{"model": "contrastive image-text model", "dataset": "scattered letters and digits in many colours", "train_examples": 195000, "image_size": 64, "crop_scale_min": 0.8, "horizontal_flip": false, "tokenizer": "char", "vocab_size": 42, "loss": "softmax", "embed_dim": 256, "encoder_arch": "squeezenet", "encoder_norm": "groupnorm", "encoder_activation": "silu", "encoder_weight_standardization": false, "encoder_depths": [4, 7, 4], "encoder_kernel_size": 3, "encoder_stem": "single", "encoder_widths": [128, 256, 512], "text_encoder_causal": false, "text_encoder_width": 128, "text_encoder_layers": 10, "text_encoder_norm": "layernorm", "text_encoder_norm_position": "post", "text_encoder_activation": "gelu", "text_encoder_mlp_ratio": 4, "text_encoder_head_dim": 32, "text_encoder_fused_qkv": true, "text_encoder_bias": "all", "text_encoder_qk_norm": false, "text_encoder_parallel_block": false, "text_encoder_dropout": 0.05, "text_encoder_inner_norm": false, "text_encoder_drop_path": 0.05, "text_encoder_positions": "sincos", "init": "trunc_normal_002", "residual_init": "zero_last", "optimizer": "muon", "muon_scale": "original", "lr": 0.02, "momentum": 0.9, "nesterov": true, "orthogonalizer": "newton_schulz_5", "adamw_lr_other_params": 0.0017, "grad_clip": 1.0, "l1_shrink": 0.003, "steps": 14800, "batch_size": 256, "epochs": 19.4, "lr_schedule": "linear", "final_lr_fraction": 0, "warmup_steps": 440, "weight_decay": 0.003, "adamw_weight_decay_other_params": 0}
Rows from block 4 of the image encoder, named by matrix and row number. Rows with one number belong to one channel. Each number is 500 + 50 x the weight over its row's rms, rounded and kept within 0 to 999. All counts start at 0. Numbers have three digits each. After the name is the row's rms in percent of the matrix's.
# sq0: squeeze pointwise conv (encoder.blocks.4.sq.0.weight, 64x128x1x1), inputs 0-63
# e10: expand pointwise conv (encoder.blocks.4.e1.0.weight, 128x64x1x1, transposed), outputs 0-63
# e30: expand 3x3 conv (encoder.blocks.4.e3.0.weight, 128x64x3x3, transposed), outputs 0-8, a 3x3 kernel for each
sq0.2 124:502500609498502500450500499500500463529497518504500500614548553500494500492546529487499476503500506507502525481500490499495514500503492503527513525494514506507507583491500500484555500522500525
sq0.3 114:666500544525500500516501522506500538598511501516500500437443484615500500498561494493510530550500500502719498459500503584498503500508519503551510511525484504507499486539509500496507500500501515
sq0.4 089:501500481510500500501466278488499519497551467462500500467437526494499500509522477503522511520500499501650511503500532497502493500500407509414500604556503523500499450497483499475509499497507427
sq0.5 129:497500500576500500492500477503499543492473554519500500480429508497500500500541488509502534504500498502599495500500517506577507500499504501494505507531560502523496491500520499501502500500500502
sq0.6 091:505500511489498500528485616500528500498353487481500500505500461516499500501486489502485499471500501498470454491500499445620500500500475505530470494560480476510582503601547501494490500500500496
sq0.7 109:481500536525500500540504483498500498514470517492500500602529495501500500500500485487565582539500509506480484501500515598497499500502500523494495480490511485503500498573497500495547500500500509
sq0.8 074:509500530501500500538501500507500514497562532512500500432459448461500500500356500523494398504500507501567497501500503438526497501485484487488491508453511501521496480488514500499477495499498393
sq0.9 075:272500607388500500501501514494500495504499505506500500493514520448500500500448509500500512549500503476480462496500513482504500500486495457500512500480478488500501463512507490492442507500500515
sq0.10 060:504500514378498500475502582480492463483533503523500500534515450519518500460419505494493482461500484418447563465500489515514449500486475485453490479504548501490452346502461500409478500499499405
sq0.11 114:427500473507503501490500492488489497415464433361500500528548536387503500501498477451501466452501498500498510513500498438500500501499505511484491565530631503528500536404506516545502516500504461
sq0.12 080:517500499466500500528502506500503501383499523494500500424437511485500500499490441492469471483500502474498491501500499446497504500499457491461542481511506493477484519490493498497462493499498462
sq0.13 070:510500410504510501471500446511511503539558490504500500495468551545490500504625502516503529436500503508487494520500509466504503500499494521527491513507479492483484413496477500536390500500473460
sq0.14 110:495500435522509500521514482471500498515486506526500500452484501300500500501467509499523494495500492495430500522500485558508469500514501507498499545549499500547506585505483500501503501500501518
sq0.15 080:444500458500500493488497491499502485457437506482500500559481503387491500494469499496504499498500480432503481488500470576494474500503497488499513489560532499511392472546438470442479454474501478
sq0.16 087:443500487496490500503500438511504527540505585369500500591536509483501500500340422436596534470500492504455478497500523485505543500495491499470484397509513487485500551540472481352519501499501493
sq0.17 109:455500512501499500491496501500500504517500495498500500466525457507499500499565530390476516494500499500499518490500495459452503500500341500553530449485498512584501490500485501462491500513500465
sq0.18 092:538500472491500500439501519506511518485489494476500500464461501506511500500479479500497494562500500486485504473500464489502476500505505500523499515493467497495501493493486499503503501500500494
sq0.19 103:480500491496500500490499468551501477515545204627500500549470499516500500529537364407461502501500499487496491492500556502568493500500500464404458512577525501412460501506501500659514500500500403
sq0.20 066:480500520468496500494500560499497547466514527488500500502514444506480500474550481462495498494501492450583498481500432550483496500517490504540524515498514500494535567502557502478535473499499490
sq0.21 119:503500464492489500497500479503484523505463476515500500478473451531501500500478554519498499499500500499563479500500501550477500500501501508446529503499497515511497504496491500516486500500500515
sq0.22 090:500500486505501500502500477497500502492480501492500500450436514475500500502524492483501509501500500500464497517500500516506481500500506505470453500523502493502501503485528502499477500499500409
sq0.23 100:551500440489503500497500500504501509534491526484500500559525495600502500500520481494523499593500500520496477499500502506534501500499509508530429446453465500429437482548444498500606495499500505
sq0.24 091:545500482506501500457504503524500498555480456418500500520478477526503500500611460430465601516500489512463513449500488526476472500477472446522511492447509496451512503593457483500485501500501516
sq0.25 089:656500480579501500529501475448509539572498517494500500500546385507503500501507388478545668506500510517421471497500522496483499500504477587526484477493492468489501472558537498463641502500502486
sq0.26 102:502500612502492500461501499497510443499497495506500500478541528496501500500489502568492504464500500497548510489500500444483497500500497482460479512519519502434501488402476499484508500500500551
sq0.27 099:489500466498497500480500505518508488499493460555500500513427443500500500497520456528526498497500502501499409509500499501479501500500418509464499508542468498411500465510506514498455501502499500
sq0.28 083:503500490474499500520500522503433475494512512475500500503507457499500500507428444500495480498500501500548502492500519410511515500519491498548515480502498506459473541512484500557483496499496458
sq0.29 093:409500499500469498468500500536500457563586532542500500442426476526468500466507480465492366612482502497471473488500500436491504500500555520567500473504503506489500500537487501485501501531500501
sq0.30 084:477500444503500500469501493497502493538417372484500500509485464503498500500521480509490492441501501548500522522500500509446499500501516486279489449376492496470502547501489509497480500499499493
sq0.31 081:502500514500499500497499500476500391504476389485500500450468456492495500490548498493483543495500501499557463493500452512392487500496489501507491380495499500523502473466463500465393500500500433
sq0.32 140:506500544500492500524499479502492501518469475477500500561516501501500500500500475500499500501500500511481500499500512406495502500494505504476504503501503507500503499477505500512508500500500476
sq0.33 119:501500464498509500502500517501500504539523499503500500499629515492500500507492494518501503474500500500518558504500501495555504500500502501525493500587593499517488449482527513515488500481500488
sq0.35 121:504500501498500500565502500500500524507507507518500500512688536500501500500497511505501499500500502500453506508500505520526500500503527502498516499534486500530501503504523500496489501500500508
sq0.37 103:543500452500500500541499522447494385501482463462500500477600478497501500500510496494510564508500495504520485501500511627503504500508455503489522375426526499502496471595491492490539499500500449
sq0.38 127:506500490481500501527500504497500508501494499469500500479601511501505500500522458507505500504500500500485512528500504538501490500510506500522502497480498504509494485500528501477446500505500521
sq0.39 114:503500458499507500548500503502499597537518502499500500617543410496486500540492474484544477499500517498562494515500505591458497501499465500512432500497496502529486494513505499506496500500500521
sq0.40 123:453500468492496501490498498500500503479721504460500495524501499492500500476511495604505510497499497491465454562500472496529501500499406490420404507459427523550461504481519573485542497499496500
sq0.41 107:493500504498501500463497422500500565455449518503500500522446502509501500500499333736480465457500502500497518560500495500500492500509662499524502486479516492453500498476389501543488493500500427
sq0.42 106:462500503503500500506499487460499501505492501296500500528529539505501500490499350489480502497500499500513370505500521544493509500500484501356627514523540496404500495498568500350502500504500525
sq0.43 096:489500476501501500507500503507500523487463510449500500504426526500475500500495497486499501496500499527498501494500527458505532500498483497501510587497503502506503400488488491501513499497500572
sq0.44 112:491500511510499500512500313500477488502571504452500500499550500500500500500512477420495492501500499500501450526500587526502510500503441507483511469526460494427500520502535499497497498501500504
sq0.45 078:470500442500500499545500506507500552500477549526500500585497650453499500483464493495509499511500487501484506504500500551531506500507505510504591573525502536600500500500505500538498500500500530
sq0.46 081:454500485501500501529502482476500497492561513506500500531449433463496500500505475536486492481500495507428415507500505505507500500498527488492474469499490476484498458495444500482500499492500481
sq0.47 123:484500501508503500425500627506497458504356500474500500447478514497499500500496375513495492498500501506505465442500458482635510500500522493486499484500512495493514498504511490459499498499498457
sq0.48 101:491500469503498500503500523500500500499489568515500500521489474473501500499498501497522546471500485500489518502500501618513505500497562502490542501549481465488501520520515499488492500500501493
sq0.49 099:503500489500503500498499491496501582496524528497500500491504509500500500500505501503472509499500500499564512497500492486490515500493527500540502496474492503548500512504517500469499500500500523
sq0.50 076:459500653508499500496498326500499509453516451474500500469481551498499500499483596569499496502500502500437486516500494472500505500483504505489500519454522500495492471470488499539412499500500449
sq0.52 119:474500507497501500521500488501500487521470512511500500470518463500496500490525504518505500491500500509369446500500498473475497500500504489474500500489491499416501475446506500487505501500500484
sq0.53 097:493500508497502500501501508454496494486434488500500500425499489501500500500511548509497499496500491463519539519500528366529494500500506500433505465485505504500495513480485500519496500500500530
sq0.54 078:406500508479493500481500570503501410451494564505500500469496360515501500501424469501516526547504501529486576499500461501595496498501525499533502471565524497562517519631516499450478511506500498
sq0.55 137:457500495502500500510500491500499508511482504491500500487508485508507500501561569446500533476500501500526539393500476553414506500501511500514277499511534499448506500503494498498514500498500467
sq0.56 102:509500360504502499538500523471501482483474501481500500460491413519485500499497508442499487494499500499491441464500502483490402500478351477503415551409497495480498493495492496411514498500499396
sq0.57 080:498500649501499500505500536512501485505491463557500500458489487514500500498466508519503445503496503497541475487500448399456485499493482440494438441498445529500499473512492506502429505501502463
sq0.58 086:455500367497499486380499497428483500496521517536500500481405400547509500522478513489486492512500499477446533489500499487549479500459357549503498460505500502556498447562421543506546509505499504
sq0.59 094:554500481568500499515497505500499502542529614568500500501519502511486500507605493505499494508496555528484496506500518487555496500516505511510493464576490500488499458534461516386575501500500501
sq0.60 121:494500510501500500530501492505500488498490467495500500442557458500500500500483492497498512489500499500433498497500500549493501500505505497484485455506499497499497561491495497507488500500500512
sq0.61 113:506500495511501500422489532488500496502528491489500500500435548506490500491537498480509438504500499500496517489500501392470466500469494496508472512489484499491499508512505478502587501500500457
sq0.62 106:507500493491502500542502503503500507478490525494500500499550500499485500511520498500496499486500531507433505484500500526487508500500487507495470528484506499502509487478494502499506500500501403
e10.2 073:457500299500500513502500591466599425494500379500505500311500500500482511450498500501500625500420501505500500500500387500437570499517400493582479500500463512500485498500500577567500501500447589
e10.3 074:614504341501466501503501600411473474508501396501501500285500499500494488405463500500500369500488578467500500500500499500544503497495445502493377530500498562500570504500500469612501501500309499
e10.4 097:462500553500544527510500563399524435352500484500500501411501501501498431485500501500501474501555509385500500500500553500491496478481426500544494461500332491508506500500500552514500500500540512
e10.5 079:335500615500500472364500499315641404506500322500444500360500500500497519469502500500500549500435518569500500500500396500473500501517463500602459474500549440500374500500500519372500500500442501
e10.6 097:505500489500497400485500501491502504398500532500501500455500500500519477532514500542500546500444503522500500500500504500508518500493419505449506500500316493500528517500500447475500499500528470
e10.7 101:548500501500508485534500501568716501509500598500502500426500497500461464498500500500500498500470491457500500500500525500324298491536547503535514495500494518500704500500500520538500497500589385
e10.8 089:508500572499484499461499503517486502507500391500500494451494495496492530652500495494495477494500482509499499499498493499615478483526516499450500495497562574497390458497497491518496495497428534
e10.9 084:483535425500488551438500550518462494500500490500493500514501494500365457770504501500500447501501500500500500500500461500535406495486493491530550500512501529504488526513509581592500529502405501
e10.10 079:383565527500498508460500480537457493499500442500453490481463496499493403741453475496498476459497504473500500500500433500611450505507500522452514514500523649500485504500500632454500500500464524
e10.11 157:502440496478500490522477529459482509504440520469555555479569527567648551691566565536557569572568475503495500495500432495502556463470465485504417476440473504448504481427431501458469459459483514
e10.12 092:535500517500537567439479501508500499498500520481469468508474467478503486611494483473464487482434527495500497500499450500662383486604468513502416499499526509498497519498498501512499500498510542
e10.13 091:526448562492496515595491361532414383509495476493480494475494493494398500641492494493493581494493430518489489489488534489536552478479526504613465447474578636450499487470464477502452427455523497
e10.14 169:502500550500500524432500495421498486460500477500538523493522514516505581624551526526515615525537499458500499500500407500491477497533450497504500477495504373500495499500498499506498493500478494
e10.15 089:486500540500523471494500417499609500459500474500506504516504507503506514768503504507504508505498520489500500500500565500587583499520501526621503498499497605499492495499499429452499499499499516
e10.16 070:413500661500507444493500511508532620457500585500517499538499498499556497472499499500499501499547467446498498498499436498499486496446567498432564511500454531500493517500500519525505524500567362
e10.17 142:511500438500462560504500496452495528472500470500500500556500501500527493470500500500500507500494526430500500500500492500521534500480467409512490504500642478500517476500500519508500499500507497
e10.18 085:593500483500547593426500499727753495571500618500499500493500500500402497466511500499500522500498562553500500500500505500468464543512555533612599500502596421502469476501501486512500505502636506
e10.19 091:530500502500509299423500500554518488520500556500501500546500499500536529521503500500500506499480431550500500500500496500458502501333495462518491500500450517500529453500500490422500511500508499
e10.20 065:437511419500529503465500497477505499453500415500498500500500500500528510491498500493500448500426501719500500500500484500481522525596456460474491499500567547500500499500500329453500502500591508
e10.21 072:483500518500486512433500500397341401506500485500519500495500500500469414516499500500500469500516398524500500500500549500497534487494516472406404475500478289500500500500500552425500501500450518
e10.22 079:510507316500522626558500500542481498511500649500496499444499500500560493475496499498499489499500534466500500500500490500479576503550482510473538495500515436500502521500500518491500500500523252
e10.23 086:443500501500626561483500600548585550425500678511495489531499499500593474471501498468495550498499371514500500500500489500509525499511474506492484500503416401510509528502502334520503538504481439
e10.24 081:569500535500482497531500523557452498311500533500498500617500500500626491506500500491500590500443512604500500500500591500474522500499558417525479429500592545500472570500500382483382496495510520
e10.25 098:570500611500500531446500509628544515470500642500475485465491463473460463467475480473490474492437477593502502502502521502541525481507498447599504500500521485501363500500500487354501500500379616
e10.26 080:304500487500503501450500476535512484473500483500514501452501500501569503489514501502501543501503634429500500500500519500445712498462479500485510484499499373484540488494495416500490496470512416
e10.27 110:485500481500509275539500474572493457466469525500502504541504501504516456528504505503504527505509296491500500500500483500495517501214484454518465500500306496500564474500500524574500501500488505
e10.28 080:491550403500523461508500481719422446499500472477412503566503502503433436452502503500503523503502495434499499499499499499673528498490513487483518501499529572499588473499499497499500494499438506
e10.29 077:646569477524517500492511520449507512493502546505544512471513492509506527637488514531507568514495521495500500500500576500553480474401523482485474499505518378503389500507509383478500507503457479
e10.30 101:461500533500443496557500500540476468463500333500501503498504503503563538477501503502503626503444596507500500500500485500496568504477477502508517484500463197500556410500500646505500419500500544
e10.31 091:534500642500500450621500391499590529454500483500503501381502500500512507479508503500501487502511511488501501501501555501603536503492507494512501511500550343500428494500500692399500502500496694
e10.32 093:631500532500515424479500457487488529556500516500498500494500500500559538484488500500500414500511484517500500500490521500503404498483527398429361512500521240500695500500500622564500500500498545
e10.33 099:506491497500500608479500487506623498470500630500484500466500500500374547406482500500500458500460592500500500500500449500538361483566464519510645481500500561500438500500500542438499489500712485
e10.35 081:539500511500500478525500439409764475500500478500500500396500500500473494386500500500500505500545445497500500500500486500578519499508545498530439497500496338500292500500500521436500492500519526
e10.37 074:257500442500550500551500503485499481471500562500501500500500501500508470578494500500500501500525489494500500500500433500437700449483480521545492435500552469500530511500500471586492504500599409
e10.38 085:411500646500500542345500449414415496515487317500553499472499500499484459512499499541499486499491451641500500500500482500491477466557434469501476499500516546520534500500500433498500521500583506
e10.39 085:648500601500494453489500523485552742505512538500485500519500500500523482508506500500500444500554435677500500500500720500543595528529481501461491500500558460500684497500500502505500498500503464
e10.40 134:503500465500454608495500497508475505483500491500501500562500500500522510484499500500500511500509500431500500500500480500479516500488488476247478499500380498500543493500500483551499500500517492
e10.41 139:551492484500502582529500453473483522525500517500496499577499499499527504508497499499499530499492573460501501501501491501466522504396477428239507500501465505501555469501501574501500501502564517
e10.42 156:507500476500494544478500486442507488518500497500500501499500501501512527511500500500501482501481357539500500500500507500499507499191480471507470483500422507500482489500500466475497499500499471
e10.43 093:581516380500541531617500442619482366603500523500444500506500501500473530486500500499500434500493471525500500500500514500600525472625590506604511500500461367500475500500500500461500500500584557
e10.44 149:538500469500482421502500499489509497467500458500500500509500500500523495503499500500500497500473416330500500500500495500425478499494491496606483500500259507500532500500500552533500500500456473
e10.45 083:570500485500500581455500583472500486511500525500494485653483494482505497512492483465484435490514496347501501501501451501306663552493541450603520462500518616500490500500500517559484500500491360
e10.46 080:652500488500570419487500510563487526525500663500487496507500491500412505487502500489500527500524519465502502502502563502590499451524502488484360546501501460501483388501501717502519503501457458
e10.47 122:513500511500472290551500501515506505478500473500488500481500500500466537513497500483500502500500312606500500501500504500503500498480493495478499500502409481503571500503503502542500503500476510
e10.48 079:535500567500499633476500517447711479490500521500499500561500500500420471398501500496500444500630436494500500500500529500485563496576517501528484494499440537497554492499499507596496476498607582
e10.49 092:453494502500487632582500493306499491502500510500498500485500500500573426500510500499500417500506507470500500500500625500432668412660471503582501501500491482464359508500500349433500495500525323
e10.50 074:483518447500484510511500504682454491529500557500495500487500500500371501488519500426500494500599504355500500500500491500513528572612509539534498529500480470500455499500500608435500496500480478
e10.52 096:628486500500500471524491414544594495649500532492506501505501500500502541510550501502501596501475494409500500500500524500785644480500496499494489483498559422495518495498498550502499438500473657
e10.53 079:502500478500499493560500547551518446457500470500505500482500500500622465479494500500500415500524581638500500500500321500435593383613443442595512495500503508500533472500500433396498500500414503
e10.54 105:527500490499493415457499498410506514577499615499500494702490494479560475555496489495489518491487416435497497497498477497485489502441564452469444529499527738498522504499499474615499555498520572
e10.55 183:508500484500507270512500500535521489506500511500510500547500500500503512508501500501500505500525522427500500496500510500503503507625505461220482498500316500500500455500500508500500501500487509
e10.56 120:436500530500491530478500535498544418500500482500572555410535526545588593734492560506542637571501511587504502504504485504410504502509472503518498500500529235500500500500500513491500500500498505
e10.57 085:390500376500503431409500475595422460443500521500473498589498500498469543517500497497498563497502517505500500500500507500508613569610511546479593500500527446500515491500500513375500499500531516
e10.58 082:454498493499490423470499501557431492701500502499498499726499500499510479517498499426500590499498538378500500500500489500492476555454515467436429474500492759480446500500500538443489502500519532
e10.59 126:525500413505541444552501491449404599487533511503477463578461477458506488531456466485464405468477501561500500500500585500459504470535589501483567539514541398501640499520520502483528513520524479
e10.60 083:405500433500500443517500426488431426416500461500497500533500500500622500441500500500500417500443498501500500500500484500331616500490364500441489497500346506500562480500500482482500501500467502
e10.61 078:447500461500501575259500444523520498479500576500499501533501502501574506500483501500501463501482595552500500500500513500528495507491507411542473522499553506499498501499499516485500491499509569
e10.62 091:285471607500522457542500498499502439546500463500500499544499499499520499610519499500499486499492501489500500500500489500460665420518475503507471511500500367500294500500500494263516498500380621
e30.2 163:503451496502502488501521469500508500500500500500500472485551491452520600493522525472383391500482505516469645493505498481509523462518505517500478502503503489503429493406497691509505507475453464459540485502505530494474684506512309515496507448517
e30.3 105:501462503532502509589500505500500616500500500500500500499497535495479494539498502513499493500501505490482502456507500500502501512500501494515500501502526419560497512455500491643515495495500507456459462499500497499528501500497500504492500502506
e30.4 026:584501504490556503511480635500500500500500500500500500584511524500520499507509549510501499502499479516509498498492514498605518490500506533449480499497506481432536485502499494432498499494487502516499502538497494532492345496394500498500500500500
e30.5 190:429395511527610549508512575500500500484500500500560500497485673476466574498555503478449401493512598502753492495507515498513487481500507523556507508499509518624413497445500489527482509545501428509468490516551503498526538500500501529471426453420
e30.6 026:496480558501502000500500508500500500500500654500500501504498498554531735497489503492492500506495512499558501499476513513513496502526353499639500531559469500501490493513500492500498501504497498499552498501567500488520503499471498502500478494482
e30.7 200:548479514489484471483488546500482500500500500463500500524484500551606533502494507549478520505397424487442497490488502454500524532531501464490495591499490548490505477480472492548436461497426505499511496356494448453559497525503450474499568497503
e30.8 027:492493494515500505520650503500503500500501500500502505476502503498500493495505495501500497498502500499508501392500494501499486498496498500492493414502501562513498500504503499500505502504516502518503668495498493501494499493516494501648403493512
e30.9 010:525499499503492508500499503499499500499499500499499499503512499498501492500512446503503507498510496500499503500486452458491500434496502500487484505503506556500494501506500506495508504505526501495482505471424474440498498504603493498555499411515
e30.10 005:521494500600491541504508499500500502499500501500500501499500490494503487486514501508511501502543497481500511498498465508495487499499516500491490522492501498498499499501500503510498500502501501498502503500479489483501491505643488548591507482512
e30.11 036:483480472384433478458501535500499484493495498497496497520464585496499530493506508449442635492487477499500513499482540522489527485488510488610498524494470539510550502500490550505533501514500536444504633502548492500485598393503528439502519341490
e30.12 023:493498502510500507543580500500500500500500500500501500472500485559500530499504499502500494499506501496512502500500479499498432501499497499475492466500517536500503479490500512513505504503511505510541501480488500489500455483516495510662488502505
e30.13 050:455489500475518727493497542500492487500492486500493498496496492452608500481491594497503511503553501497499508516490488502572494500493482483485504487499484337477531517498497573498500519507496550502507518512500504538502501287488559458490603520494
e30.14 032:491487477504496500499501525500500499481499498498500500500504512490502502482511496499481500488501494499501500475487477495504488485501489497493496538500500545502527499502504500475499508524543501499500507492476491446497505477514441505587498480512
e30.15 011:468497501498494499503500532500500500499500500500501501524505514468602498427502499501502527494505463500501572498480460499497490397492502500500502512651501543502494513503505508499497544503502493502496509470485489470483498511542483532530424465503
e30.16 083:504556513500494518501504501500500506498500500500505500485499501491519492514507511517496501498516485574496663502387501499499785495485503507490452518507501536494507468498498488451500483482483504501540500502511506499499527502514500499500527500502
e30.17 093:460488511443418534523442481511499503501500494489500500550454492560489466605481426509501475499401499513482502398467510526616887495500507540494453419513496494497490453446475489529470497373500497496468437589479513523378500580527526502490493470514
e30.18 149:502479506484499521410498501500500500500500500500500499451465509493497460463378495510492514509509488521511245498459503503453499518491509512503417502509500405494555455489433404850435444528414481480505474457497497470503500516497500502491501474406
e30.19 141:471495418490500496507505509466500500500500501500500503501491500433500500500481494514504502531502548478499514487520500496493170499502498500448506490518531590504504489478480548455505554502503496505423467647566498515413497507499490486503502500552
e30.20 032:476503504500510502497496499500500500500500500500500500507488474500501491497493496510492501513497500507497485497492497500499338502503504537500500499501500499498500498515500498508500520501507499501506500458503481498468491504506514498509486499496
e30.21 127:462464493525567501499508548500500501500500500500493500504494491511502521474501426527493497507493503478565500596524545526501507501484464510500492426463514403539573502463502500498501535475501509498502500527598493500468508490498605481410554570508
e30.22 139:494544545505499551500497494500551500500500500500506501500477503507475443494514481490511442510499509509540425482481502475501473498475421510501506500498510486507510477503455378643498500507535503500547482631342502458520503499491533493285499496386
e30.23 052:467500521519537497616554563615503500500507501501500502499336475514515770484507507492492509498490492478685503531504501505446643539534496501513501507502644514504470486473508349495304499676498500515600526506729485516489588556482474585430639519458
e30.24 029:502547515519470482516546505500500500500500500500500500513537479501572505454486510508494514533474509479451504448503471495501333465518505449520515499492482434656389552497499499493516512504501469601509487544519500500507444527420493499521501547499
e30.25 032:611492526469559609638502498501500502501500501528501502510525425506497497487562513500502494500498597501512503500498564500499513509500501508401522472539541508515493495501500507501509497488408497503506499500513500509513570506538507483527506497508
e30.26 092:480498505496495463494479490500499500500500500340492464520504499498430658494497529563497492558482504500499477478539501492526251466493469470513495493506523501495503522578499501467524502519496498498333563566359513465486490497506525496501495504501
e30.27 055:489508478501488419522511506500500500500500500500500500494465497498447511500432504501491503508477500472493519504500466501477500505497596497512500493500493537517495480496503507492508535503501500635480628529493509515499501500508513500499501500498
e30.28 041:500533495510497504516490467389500500499500500500500500497648456622497466499506500524517495526485501550504454497483465508499832481493389476506400337543494495491499569512496508522499589436500497494474494506463501461505497520505499504500568502497
e30.29 016:452443471500495494489754504502503507518529510502503551515508554500510496487499608505500501500520424524546634504501485509497539488497645523636509088516522447545839501480504498506289510523517500541514445495345495503477497816571502531501500520570
e30.30 079:501492493444504603496856542500500445500500500500500500498502513493509658497456500503495506500490499508500499528497500433498504505500566482498488511498505463500529507513467499502442520500428509473498500505487489497572500405518541347479686452502
e30.31 079:517495499452926616469498490500500500500503500538504541501505503502507506464570483498499497567597500504500502501491506514495500497486472501373506491522540382508594475536496573516509528489501499503500498499500501506498479328663645404508572459500
e30.32 147:508461517474499474439469468500500500500500500482499464490493496506487481488554524533496469525390531507590539482495506482483482495497489483470487524494504401508439434514524503576507492470419494478521467513474487517544494490513314495503494533518
e30.33 183:615484486454495471506497495500500483501500500501500500480475495467603518486493500495498430497494511479629525418490491497497473509519405557499543476573507498506500428494484501775484454509475500472494350505629496502460513499501486484492538477441
e30.35 252:515509499502501501518527511500494485500500500500486500488498461474433515478459489494624510531508465527465505516499399514505525519499600503499497547496500512523510543525363519525496480462430503503533510493555450536585556478605502413455527499505
e30.37 032:507508481509491499497505501500500500500500500500500486503503635500492463500518533530556501510496500514485459500523496505531556391436444484535501498501509501500534496495444502502461490504480534510496506502492502281503740498501540443512525516493
e30.38 110:513535499509458424508495500500500539500500500500503500484519485482566501476490541531539502503497455587398498445488491496502558526506489373507497501523476508617459504551501546711505491507497498511492476472495508468490475500496538485502494503520
e30.39 048:445468500500521569524499517500503515500500505502501501494500317492495480491483499498480492504460500495503515480494543489495493500486479470605474499523525427514487489477498490465499489487504512500525500519449479509444504501507690488516493619543
e30.40 132:485497567602498521428503536506500500500501531500500454450501494466495502505446488492527532473493509502499501421497559473522850490504470528553484502481526500481497533588499468499500460515498526495521506500496481500507463458478505508499499499521
e30.41 096:529534504542512470498490498500500500500500512496501502507436576493596514463253504488628506499503521413465364543498466496436309372499390501500516622502503495565600547489494522446495499483499501503460500497479425413532418427511473492594453494500
e30.42 103:507532477521517489525515491465500499487500501498500500515462532500548506472464509512500467502499430558499522490495593455508536466499503523502506517507494501489509404468479484492497466412475503443465496505308497500513521498416388498469499484500
e30.43 117:486612499409503502448491499500500500393500497500499500541517477496492419494502494542498498527541496521550495514490483500548441581500514526481486483507503501406559496628500386588496504552499494524496493402459473503488479501494487501501472525500
e30.44 100:360544499501589485560503508500500498496500498500500499474516528533505503513502515464493447499509499495493494499500539502499521508529605450490510435480634573503497464501506461608566511501543512535419555562492459509459459494490481528498456511493
e30.45 072:437588515487452497500499509500500562500500500500500500505525499426508525497475483500475507500499399536483561655500513530500498540540726508494534336499463467499490505500502502517498499500496496505503502509488467509498507502457500494502493499508
e30.46 038:498547499524475519503507519500501500500500503502499498504476498499471491489516521494501479500601516537475495502510542533546526502507538503488539505502516520475513495493435491515530500475503525505450451499492500517489523506502417508507628488503
e30.47 071:191431545469509482499500517500499500499500501500500506513479497519542586513466498505493499545497531500511536516237505500000464501498387500517492502409430498557493487498495500473500501497495496452456487436538472424517502500497500501501425482465
e30.48 122:467497508483497496504457500500501500515507501361518500510500546350532558501428500458497499493501501492545342502499509491458353510483557633519487505489614431517501466456499483807491471584481499470500481496497455505522485500499478501503575523507
e30.49 090:460559480502498551551531501500500500500501433500500500510560456500501536453531540498409463431492499525514530435515514543509583507418490500477500451517508389494459526498499545515517500472502464492465490494483501496469642500489521506447508500511
e30.50 050:568567501497493501473507479500500500500500500500500500504514491500490488501515499557514493505500499467552492500496509498500508496478537505495502437500509524490489497500503501568498504524487499500428499502405501503501489502507506493496501495437
e30.52 092:419499564494502504526446474500500500500499500500500500462464317527501534496499488476549494639503521492507489498496575478507511484505431719474487433507558473532499497513507499536501561494496536501497491511498467510499492497504535475512478680516
e30.53 071:513668500512497499502692490500500500500500500500500500504525611475506640503503478442416500539499502472503527490498509508502481500501495496482492416488488526506555522572491503503507490499498494544500500525509528457498469489228502473500478503484
e30.54 044:495481527498493461493504509501500501501506507500501522493498479500489516484491523501450503471514489497507529501500498515502495507514660507520559430502482501506504506421511494498500462431492496498514467504441498491488461477494520497483508500568
e30.55 120:504497536344473634507590559485500500500500500482501500504473458472505543508532520499544506506522472503511518507518477527000402539414391456513507523502531501519498510470520455536507499515554526492502449574495470443468497496486502507492493485503
e30.56 005:517506505543522521508506509500507503506505505503503503500504499501506499486508500501501499498506493502502499501532452503603496500499494510504507662499518500524500500500500493500500502500500555502499500500489500501499513500541486504582492479514
e30.57 026:499548532392487498497584479500500500500500500500500500651499466509445548511500466501496497599488500504505469471500499500505506451512506572495500502516510487493497500506498504542512564504514500505522500479523466372472499495502523511500544500500
e30.58 011:486448440580530426476509455500500500500500500500502501500490406552493499486490533424502499502504507494567506481431500451532376503370498428484453537481495545451512497503525497498501501503500494503499500501513495502500506500490506500514579552527
e30.59 026:504502518498523654499503500501501501501501501503501503500482504324499489499488500522498505507500499498501512502504502502505504494504512505698537528499499519510491500496501524502448501500440499499500499500507481483500496516501503509498501517524
e30.60 220:516501504513462501497557499500500500500508500489559500520490505498505501501520534532459516543508473432505512507541490515504544509431528529461502473401500501504458557496365599492336534431254496502507499497588521512492573512504503452499550492499
e30.61 110:482505499459536473489516498500500500499500500500514500517494479505485486495489487776499491514499571498558487512492503497547495497504493344488385473496450509424497488547502506514360529505498498535503553498497511514470481561574499509500498495497
e30.62 082:486508511453503499503460472500500500500501500501500500506559450396506574458478519486496522521506500497500501521499488452461496557473582503529499495499456487458513599500460532507500510452512514568494505540524492512500531500522500512379495504490